config = dict(
    model='segmentation model',
    dataset='rendered rooms with furniture',
    translate=0.06,
    num_classes=17,
    blocks_per_level=2,
    optimizer='muon',
    learning_rate=0.016,
    max_steps=7200,
    epochs=19.1,
    warmup_steps=360,
)
Rows from block 8 of a small segmentation model, named by matrix and row number. Each number is 200 + 20 x the weight over its row's rms, rounded and kept within 0 to 999. All counts start at 0.
After each channel's rows are labels from the 100 images, of 14848, where the channel reaches its highest value: "place" is the part of the image that holds the peak; "top examples" is what is common among them. Only what is clearly more common there than usual is listed. The data: rendered rooms with furniture.
# convs0: first 3x3 conv (model.decb.0.0.convs.0.weight, 128x256x3x3, each kernel summed), inputs 128-255

convs0.53,200,203,200,206,240,200,200,200,200,200,200,200,175,200,197,261,200,200,200,200,200,200,200,200,200,210,200,198,200,208,200,200,200,205,200,200,200,197,200,200,200,202,200,200,200,199,200,200,202,200,200,200,200,200,200,200,200,384,200,200,200,195,200,202,201,200,200,103,200,206,217,200,200,202,200,205,192,200,207,200,200,200,210,200,199,376,199,200,200,187,213,200,200,200,200,191,206,208,200,200,200,200,200,292,200,202,200,199,203,235,200,200,200,200,199,183,200,200,276,200,200,200,200,200,202,200,200,200
place: centre
top examples: count: three; lamp

convs0.88,200,202,200,196,197,200,200,200,200,200,200,200,199,200,203,205,200,200,200,200,200,200,200,200,200,202,200,202,200,202,200,200,200,204,200,200,200,147,200,200,200,199,200,200,200,200,200,200,199,200,200,200,200,200,200,200,200,272,200,200,200,200,200,209,203,200,200,151,200,201,201,200,200,198,200,201,197,200,204,200,200,200,411,200,205,243,200,200,200,196,189,200,200,200,200,198,206,343,200,200,200,200,200,272,200,208,200,200,199,200,200,200,201,200,219,202,200,200,334,200,200,200,200,200,209,200,200,200
place: centre
top examples: count: four; dog

convs0.108,200,209,364,200,200,200,200,200,200,200,200,200,200,200,199,192,200,200,200,200,200,200,200,200,200,143,200,195,200,200,200,200,200,201,200,200,200,200,200,200,200,201,200,200,200,199,200,200,200,200,200,200,200,200,200,201,200,198,200,200,200,202,200,191,200,200,200,200,200,207,149,200,200,200,200,200,201,200,200,200,200,200,199,200,200,200,262,200,200,191,199,200,200,200,215,200,200,200,200,200,200,200,200,202,200,200,200,200,215,200,200,200,452,200,202,200,200,200,201,200,200,200,200,200,198,200,200,200
place: top centre
top examples: grey walls; white walls

convs0.81,200,203,182,200,201,200,200,200,200,200,200,200,200,200,196,208,200,200,200,200,200,200,200,200,200,210,200,201,200,199,200,200,200,206,200,200,200,200,200,200,200,201,200,200,200,199,200,200,200,200,200,200,200,200,200,200,200,200,200,200,200,199,200,180,200,200,200,200,200,206,197,200,200,225,200,200,197,200,200,200,200,200,200,200,200,200,197,200,200,204,201,200,200,200,199,200,199,200,200,200,200,200,200,199,200,200,200,200,421,200,200,200,426,200,196,198,200,200,200,200,200,200,200,200,210,200,200,200
place: top centre
top examples: grey walls

convs0.16,200,200,199,200,222,200,200,200,200,200,200,200,232,200,201,208,200,200,200,200,200,200,200,200,200,200,200,201,200,372,203,200,200,201,200,200,200,200,200,200,200,200,200,200,200,198,200,200,200,200,200,200,200,200,200,201,200,197,200,200,200,199,200,204,202,200,200,198,200,199,199,200,200,201,200,200,237,200,202,200,200,200,188,200,342,173,199,200,200,225,200,200,200,200,199,189,203,201,200,200,200,200,200,211,200,236,200,198,197,200,200,200,198,200,200,203,200,200,251,200,200,200,200,200,196,200,200,200
place: centre
top examples: count: four; barrel

convs0.95,200,200,200,203,200,200,200,200,200,200,200,200,188,200,192,201,200,200,200,200,200,200,200,200,200,199,200,200,200,200,213,200,200,200,200,200,200,200,200,200,200,200,200,200,200,314,200,200,199,200,200,200,200,200,200,200,200,244,200,200,200,200,200,200,198,200,200,0,200,200,197,200,200,197,200,201,200,200,199,200,200,200,166,200,197,219,200,200,200,200,201,200,200,200,200,199,201,200,200,200,200,200,200,198,200,201,200,208,201,200,200,200,200,200,200,185,200,200,203,200,200,200,200,200,202,200,198,200
place: bottom right
top examples: count: three; barrel

convs0.32,200,198,200,154,200,200,200,200,200,200,200,200,191,200,151,200,200,200,200,200,200,200,200,200,200,200,200,200,200,199,201,200,200,191,200,200,200,333,200,200,203,200,200,200,200,214,200,200,199,200,200,200,200,200,200,201,200,181,200,200,200,200,200,195,201,200,200,154,200,200,204,200,200,200,200,145,152,200,198,200,200,200,212,200,187,168,200,200,200,200,201,200,200,200,200,201,130,209,200,200,200,200,200,200,200,200,200,192,200,201,200,200,200,200,201,204,200,200,200,200,200,200,200,200,202,200,193,200
place: bottom right
top examples: count: four

convs0.17,200,200,200,208,200,200,200,200,200,200,200,200,267,200,202,200,200,200,200,200,200,200,200,200,200,201,200,199,200,213,195,200,200,195,200,200,200,197,200,200,199,201,200,200,200,190,200,200,201,200,200,200,200,200,200,201,200,200,200,200,200,200,200,199,198,200,200,163,200,200,211,200,200,202,200,168,236,200,202,200,200,200,196,200,359,192,200,200,200,199,199,200,200,200,200,200,174,199,200,200,200,200,200,212,200,199,200,196,202,200,200,200,200,200,200,190,200,200,198,200,200,200,200,200,203,200,194,200
place: middle left
top examples: count: four; arch; barrel; largest object: arch

convs0.94,200,212,200,200,182,200,200,200,200,200,200,200,193,200,200,57,200,200,200,200,200,200,200,200,200,195,200,217,200,192,200,200,200,289,200,200,200,327,200,200,200,198,200,200,200,200,200,200,178,200,200,200,200,200,200,200,200,268,200,200,200,194,200,178,199,200,200,198,200,332,221,200,200,200,200,194,83,200,189,200,200,200,177,200,200,218,200,200,200,201,164,200,200,200,200,196,105,234,200,200,200,200,200,259,200,199,200,199,202,178,200,200,200,200,201,254,200,200,213,200,200,200,200,200,200,200,198,200
place: centre
top examples: lamp

convs0.40,200,206,93,197,201,200,200,200,200,200,200,200,200,200,201,186,200,200,200,200,200,200,200,200,200,162,200,238,200,200,200,200,200,267,200,200,200,199,200,200,200,200,200,200,200,199,200,200,200,200,200,200,200,200,200,201,200,198,200,200,200,183,200,213,199,200,200,197,200,209,181,200,200,201,200,199,306,200,198,200,200,200,194,200,200,198,115,200,200,184,202,200,200,200,214,201,200,199,200,200,200,200,200,185,200,200,200,200,54,179,200,200,50,200,158,200,200,200,197,200,200,200,200,200,142,200,199,200
place: top centre
top examples: count: four

convs0.50,200,200,200,198,207,200,200,200,200,200,200,200,208,200,212,201,200,200,200,200,200,200,200,200,200,199,200,201,200,297,191,200,200,199,200,200,200,105,200,200,200,200,200,200,200,196,200,200,200,200,200,200,200,200,200,200,200,197,200,200,200,201,200,201,201,200,200,183,200,200,201,200,200,200,200,204,191,200,200,200,200,200,313,200,300,113,200,200,200,198,202,200,200,200,200,178,203,190,200,200,200,200,200,404,200,200,200,200,200,199,200,200,199,200,201,199,200,200,284,200,200,200,200,200,199,200,201,200
place: centre; bottom centre
top examples: count: four; barrel; largest object: barrel

convs0.117,200,201,200,317,194,200,200,200,200,200,200,200,197,200,200,200,200,200,200,200,200,200,200,200,200,200,200,199,200,304,199,200,200,200,200,200,200,179,200,200,200,203,200,200,200,201,200,200,229,200,200,200,200,200,200,200,200,253,200,200,200,200,200,200,201,200,200,160,200,200,203,200,200,202,200,199,194,200,200,200,200,200,112,200,160,262,199,200,200,201,200,200,200,200,200,188,200,203,200,200,200,200,200,284,200,200,200,188,201,198,200,200,199,200,200,199,200,200,423,200,200,200,200,200,198,200,200,200
place: bottom centre; bottom right
top examples: count: four; count: three; barrel; largest object: barrel

convs0.49,200,192,200,201,213,200,200,200,200,200,200,200,201,200,199,199,200,200,200,200,200,200,200,200,200,158,200,163,200,198,200,200,200,199,200,200,200,275,200,200,200,201,200,200,200,199,200,200,200,200,200,200,200,200,200,200,200,211,200,200,200,215,200,88,199,200,200,200,200,340,267,200,200,195,200,201,388,200,196,200,200,200,199,200,200,201,241,200,200,200,198,200,200,200,251,200,200,149,200,200,200,200,200,196,200,200,200,200,184,177,200,200,224,200,216,125,200,200,199,200,200,200,200,200,201,200,200,200
place: top right
top examples: count: four